python train.py --model="image classifier" --dataset="numbers of one to four digits printed on busy colour backdrops" --train_examples=295000 --image_size=48 --crop_scale_min=0.8 --horizontal_flip=false --translate=0.06 --targets=["length", "ink"] --num_classes=[4, 12] --arch="densenet" --norm="batchnorm" --hidden_act="relu" --depths=[6, 12, 6] --kernel_size=3 --stem="single" --growth_rate=24 --loss="cross_entropy" --init="trunc_normal_002" --optimizer="muon" --muon_scale="match_rms_adamw" --learning_rate=0.0034 --momentum=0.95 --nesterov=true --orthogonalizer="polar_express" --adamw_lr_other_params=0.002 --max_grad_norm=3.0 --ema_decay=0.995 --max_steps=8400 --batch_size=256 --epochs=7.3 --lr_schedule="constant" --warmup_steps=160 --weight_decay=0.08 --adamw_weight_decay_other_params=0
Rows from block 11 of a small image classifier, named by matrix and row number. Rows with one number belong to one channel. Each number is 500 + 50 x the weight over its row's rms, rounded and kept within 0 to 999. All counts start at 0. Numbers have three digits each.
After each channel's rows are labels from the 100 images, of 14848, where the channel reaches its highest value: "strongest on" is what is common among them. Only what is clearly more common there than usual is listed. The data: numbers of one to four digits printed on busy colour backdrops. In brackets: how many of the 100.
# conv1: bottleneck pointwise conv (model.blocks.12.conv1.weight, 96x216x1x1), inputs 0-71
# conv2: growth 3x3 conv (model.blocks.12.conv2.weight, 24x96x3x3, transposed, each kernel summed), outputs 0-23

conv1.74:524486509520465525398444526567542503426504508528486526539570429466492520482573484564578482476514498469485534475550475523507524408482496498556459520500512433540467438479452479465511513533489628464479428447568446506483
conv2.74:552525494512503618488561437555522513606559498552506517438517451504457571
strongest on: on a plate (95)

conv1.23:462451452542497525479450437465474498471467529468575517419532556492554517526540502510435525497521573519471417519520513484402453452544431510558404479492489461514489516504462475517476516479460503480452500471474444414488
conv2.23:536453440519522454518365522467447413484448476484503436481501530555452429
strongest on: red ink (54); the digit 4 (54); last digit: 4 (46)

conv1.13:470534555479515497535428554538510475532499481543464511483554492502546450451480518536445465544528447487467507540558652509485494419553471463491482471487504416551457511516435489586512502466455553562548530403485519496483
conv2.13:502430516544496560453489502419447508531654511494427483478487475473559459
strongest on: green ink (85); last digit: 4 (28)

conv1.58:472498532520527441464586476535421492435442447475423473453508493480477493515491525472482513589513464430491529527387398520512466468477447458494432444580487459503485467497579477479493457496533434469589500508517442433481
conv2.58:513484411417506444505488378462519553506432515504452564507475549482422467
strongest on: bold (75); length: four (69); blue ink (31)

conv1.6:509512498520520434497448530445501517424402467527485470518483576497424498524491552465584502462440519512542549513511501501455613453515428510430420494473498458535485514461509510476529530325597504477433498475466468447561
conv2.6:484535490468499580447523560457583469613552523527511439519552479490432425
strongest on: the digit 1 (47); last digit: 1 (36); last digit: 4 (31); brown ink (30)

conv1.59:570498519521513584535511553495478510479509482475496514490528576489477508497542577558551571434590469530444509474520505477461485517485525530540515462349531532467517522562480493467573545493508541537480546460410533450439
conv2.59:448500675446523508459521437498497524510562522465511551505439541547487518
strongest on: length: two (53); purple ink (37); first digit: 9 (30); last digit: 9 (26)

conv1.62:490533462537494475483490459442530505477492502549510472509477468531467539475500501480500514517492458472453466461480533502593507587469532466523506518614494539531548525507494480574503446479511468484480452556504551537502
conv2.62:482504528487497519452393466615412509505492445474558452524496410535541536
strongest on: length: one (49); orange ink (43)

conv1.51:416490496464502508472571494397470505433526504490521481460545531582369498479551519423492529445463479507464564460447558467485456514474454487515515502599546502537457451555486443502562540449453497513533533502474466472465
conv2.51:544560481561430545466476491544604536528537591482468507465538443412505543
strongest on: length: four (80); on a plate (76); last digit: 1 (25)

conv1.20:454500429487575441294595462541482450522508490482539534466506538482496469493476466477598505423466458458544438556459410542578501496428577430533477527448434502457528533483495464507412466433573510508411434531435492468433
conv2.20:491510524518517469468484487432470476527463557540565450430543613480450382
strongest on: blue ink (67)

conv1.93:418467470473517548467503599584552502482474483514486668544443516513456476443467503496493483456470469463480535458445468520468473522444486456500486521528463529491515492526487486511481497541452532441461493502550527473503
conv2.93:541505386475513446420466470539491547445544449478593476458521506517596483
strongest on: length: three (56); the digit 0 (46)

conv1.5:398526629506485583539466480567446513431518492543407553618512501439462522447425488494484523506459394522450452447505450460497500460552490516475451499488477514579492533564464525455536473425465505420516564535406497480473
conv2.5:440465462498526584499517463397511485506482428543490477429563587457436448
strongest on: green ink (100)

conv1.65:518519400469514469547517574477401486487582456485463425497467549491484516450607490414426480555539472509512511506429480521508543603578488521532540466543519528395458536435456484458512413506517528492448475483529508519559
conv2.65:538548437535514566520470529446511465568466450488462455612491530438397486
strongest on: teal ink (100); the digit 1 (50); last digit: 1 (32); first digit: 1 (28)

conv1.21:483532505481527539574472430529496522535593523535557445444512517481576499517507527468548525511422590555525503462522465497562489480439470485476529457395528463555487445525450500447486577517466521529439481508576537498526
conv2.21:496489521501484550523591520456365466542513444484424553563453464525446466
strongest on: the digit 1 (59); red ink (49); last digit: 1 (32); first digit: 1 (32)

conv1.53:469449516527508500615473531530555485423432501496545533547437502482442537443507433490438526460515435472415461437473505476548485392538489533499543522431476668639507508519492509545534418583488516531482482414508475470524
conv2.53:500498449453585488522480521477528490448459409473394557405500483477427453
strongest on: green ink (100)

conv1.63:569497564507504441504440471555546529456445521548481527503515450512474472484487567474462467483516537524565512576547538484560434507493520481469458510537496496457467520461496476550519557435514497460544598494516471445554
conv2.63:418472536480463536517463464455496512530508473450596531457570413543612486
strongest on: on a plate (95); length: two (65)

conv1.40:501500561496524400513527489434544517458501515469498489485433454428541501507387447446482427433463540515469541501486566468545428564499496498571408522579504486476451518510588494500437506493441456468546539543560532492438
conv2.40:516492520526518458408513524538479586361518455515571532551576502476498535
strongest on: blue ink (87); the digit 0 (46); last digit: 0 (27); first digit: 0 (25)

conv1.46:423519513490485551493505537541585537487588457498472520534543533613459506441571457544576453512523481512532544509536512529520506534414568500490503593472539497586541464490511532398493526524544358591445444510537475586575
conv2.46:550526477499467454465431499587451476508473464486594474427541410566469565
strongest on: length: two (52); yellow ink (48); brown ink (30)

conv1.55:524514497511518420551526448579506512518511473529511519473446478480503530459546479479555496407421481469545490522501381519442476501395446487456512501468502388581517455482540505502481602569561412533507441566547547461514
conv2.55:502506488549475585491546517462404432490470559494560528500570519421420429
strongest on: bold (81); length: four (60); red ink (41)

conv1.69:464499517532446583548533454534463512501548504504517473486543531546565472476589457506476533430456494472436534543453466479543538513467507578572493525514492561447543536481475482590410523483414495452560477506462490517512
conv2.69:483446610474462492475548521506451480524545383408528521564457550538489493
strongest on: first digit: 4 (28)

conv1.84:514511511517509481499371493491553493455474485454504505507493514496491462415487460465553458506441535487512405498460463476531502528510471481530530484444477577428501553531532543514579438505465640487515472524438533484494
conv2.84:487442471497515464502456474491479486463404499489660527491457419542558492
strongest on: on a plate (99); length: two (58); orange ink (27)

conv1.54:529513577499509576441485484511503520465564501477492479478504520509476528472486473490541449548577545546537568557494410531484523550535429471455600454451518524451442550537449530475497496524500532593490479477468535499468
conv2.54:438499561549457573494543544452462556505572499564527621477545504467530447
strongest on: bold (80); length: four (63); white ink (33)

conv1.57:493472535488509457480461439489525478508480480479527534513517465487557502520524447580443546399555509433518505458473583498535453537550520385561517522521480489468525528533520530479430421571592452436437474537508444469496
conv2.57:540496413510558493500471423461478485514403431494448545509509562502377493
strongest on: length: four (76); blue ink (51)

conv1.92:543501495540537464461545497423472479470511506501448561540496563438453483462409485496492581466473478528470433597489495475449501440508536440485472548545441458364483461493568539483421430465499553435484471483514538492461
conv2.92:491489473531484438502509470463550483497430531462593487492406445552571387
strongest on: the digit 1 (59); first digit: 1 (55); brown ink (34); yellow ink (31)

conv1.2:472520461456528499518594494483455441534511473510444563488461504511502507391539484446434459503508442460522468470480478556417510508538462581499535465472515511466452466510602473497470589514415561469433529438496484574585
conv2.2:430547401462514506514454504491435478513534548484503455630508460459441431
strongest on: length: four (65); the digit 1 (52); teal ink (48); red ink (40)

conv1.75:423500517462474478520419572503423519407489562488492631491554449518485481543403496441460403474449527400507569422534541503428539477525523432492454525593457460460522500489480483500438455405534495448427499495539526435531
conv2.75:443496445499462517448464443474466527463439385448604497534482487458574461
strongest on: teal ink (51); blue ink (32); first digit: 0 (31); first digit: 1 (28)

conv1.11:518488550562471499524623530520457493503443486447532521432488468466468545406502502485467489437540531513504431572410416489459436542442569518488506479596492533383476454557485538513438545512481517391518442463496478545500
conv2.11:462490432465481481527446515459466470528448412497468486573536628481421454
strongest on: length: three (58); the digit 4 (57); blue ink (35)

conv1.85:489528513548502423392420533447612494399578502532418549448521468519527480471503486461475480552496528452534509412564469529461569528585486457407545456474472413544481472491561517467486572550525536422477494452580452515528
conv2.85:495536610481512576455549480417450468537544473500524566584539523497419523
strongest on: teal ink (39); red ink (26)

conv1.44:511508719475454433566461511496464515455515504441514518532587577487393505519571460442397511475517417462425498486469524607499453405469520426579591534559547556707484507501462438552430423389568479557481522550463494519494
conv2.44:507528525499510541501533478498478512451516478491509493284500559489476481
strongest on: green ink (94)

conv1.17:423492503469485525562450540452498456486494462466495501548505468480536502489518503531555487537466502390491533494568541483488529552586491485572558492524473496560528465508490506520539415603484425542543495478416434455488
conv2.17:458510595478516561473584528480451520587574447473437547466516531486559436
strongest on: green ink (81); length: two (54)

conv1.1:579482638471510550514427518500524529517512517535546531477538509522504495439545498578459489441522611511503469435504490484521472526510460475591496449536503496381507540541439473557489496561499558488471593539413530443549
conv2.1:507445493519485583447545569453480493468552569512616513515527387487529498
strongest on: orange ink (43); red ink (32)

conv1.52:491497559573475471480523469608445480494412548501544538520573426491477491461528541448456438551500465487472452511485504500424379510479527513414548501449473477535488531508437535474478516455584587579475509471482567491540
conv2.52:498439459509468497516498462537416507433475545418603517449436486502582430
strongest on: the digit 1 (49); yellow ink (45); first digit: 1 (41); brown ink (34)

conv1.67:424461602537525460699492504426493482485534488483489480567465558512472508373485474482511499480461514471450502534500641486562489396457522448505505501466479464636471495517559531459504530580440447532474485485489498429439
conv2.67:480498403481503517482464465468442449484583488494495415404495529424415456
strongest on: green ink (100); last digit: 7 (28)

conv1.9:574507479508477549484417508528524517418458492477512493420420519465635517497453503494610454425446556483605519488509479494481469493562485417473457513530424506378490446410431516509509566479447570459537447624563591473505
conv2.9:505483476532436513419551530518376511548535482503565514620490481555511540
strongest on: blue ink (63); first digit: 1 (32)

conv1.34:417497487475500511508469494493514483550603542524490472590441530511483531519504455520533538461465525449470451467514535508550495484450474495441513509559464505449575474508509505555515514453466518503490513513526437503482
conv2.34:529463359451494484456481481455534553496529461520516490565535486443381515
strongest on: bold (81); length: four (64); the digit 0 (50); blue ink (28)

conv1.56:556478446532435454507617555585470502481497456493519430573569512484504473522455525490478536570502522476501439458517537521547543493488517484476462472605502506536483491562525473408459468485472486474497499520509566501496
conv2.56:503475402491538463424464483519479501405438484527382541465465463488480430
strongest on: length: three (68)

conv1.72:472497536484490461511551425525485503511472562501473480436526536522588481474461440498508467469454521496536483427445440487425453435475502530530492495448458471519530478504462493540485512524502410502446554413504443440530
conv2.72:510470449438475421448537432537483551481410468500460569482511560525409437
strongest on: bold (78); length: four (76); the digit 0 (52)

conv1.68:502528549529528516459543565399405538482452566470427442452576523529519453474534571450538466543493471503546455451500489529419463455435439544437598482562490485551520503503467415478436476443581524530492522565521528449462
conv2.68:381553491538524474475418497563454563489462486496568458406491567508484467
strongest on: white ink (57)

conv1.33:447482400528485414542514481588529538470466473488441465441441472557507471535486464454486517502517563474477522548493433477488512583449449479463610518501471507475472460513551481443527554611499489573515479509568542502565
conv2.33:502548518523452517479452503464493475499510419506560547644556441582453476
strongest on: red ink (61); orange ink (26)

conv1.42:470541568517471475528511479593513477475423432513488560526555498545548482545439496479465494512508474512518537505452510518539485543469443486523529490427529444560525528521510510465485521493566454543504462553460593490481
conv2.42:462497521520507475424494454406533493498492353489556553524530525574467448
strongest on: green ink (76); length: two (53)

conv1.18:458459462471533575523432456557516504570449518511424409513477517576510491516531410498462539505490534470492483489509510586558516470509472485459492511523486414519480515479510483572499461513448470521512478531487411506459
conv2.18:469491552478477562507585478433461482557507454402518584509551442502576444
strongest on: blue ink (25)

conv1.45:391502484452514423458457479470514472532507501527511524521441503535538486437483549511499428516485539483475546528506510506525580478476502479490474510467482469543513491525577500441601503574427397467520557491515543489546
conv2.45:468483574459486501535445491518522390476492449446486548476435635481488543
strongest on: length: one (58); red ink (42); last digit: 0 (32)

conv1.26:502508545500463438488516523442433486528493527519409434407554534507503541501583505483557496504474460478547491559496486489515541546569449516553520482541477458518436492579545469498482518509475408558487531536512505483461
conv2.26:484466431516497479449423442462420544477420566544458529469563559498468422
strongest on: bold (77); length: four (72); the digit 2 (45); blue ink (39)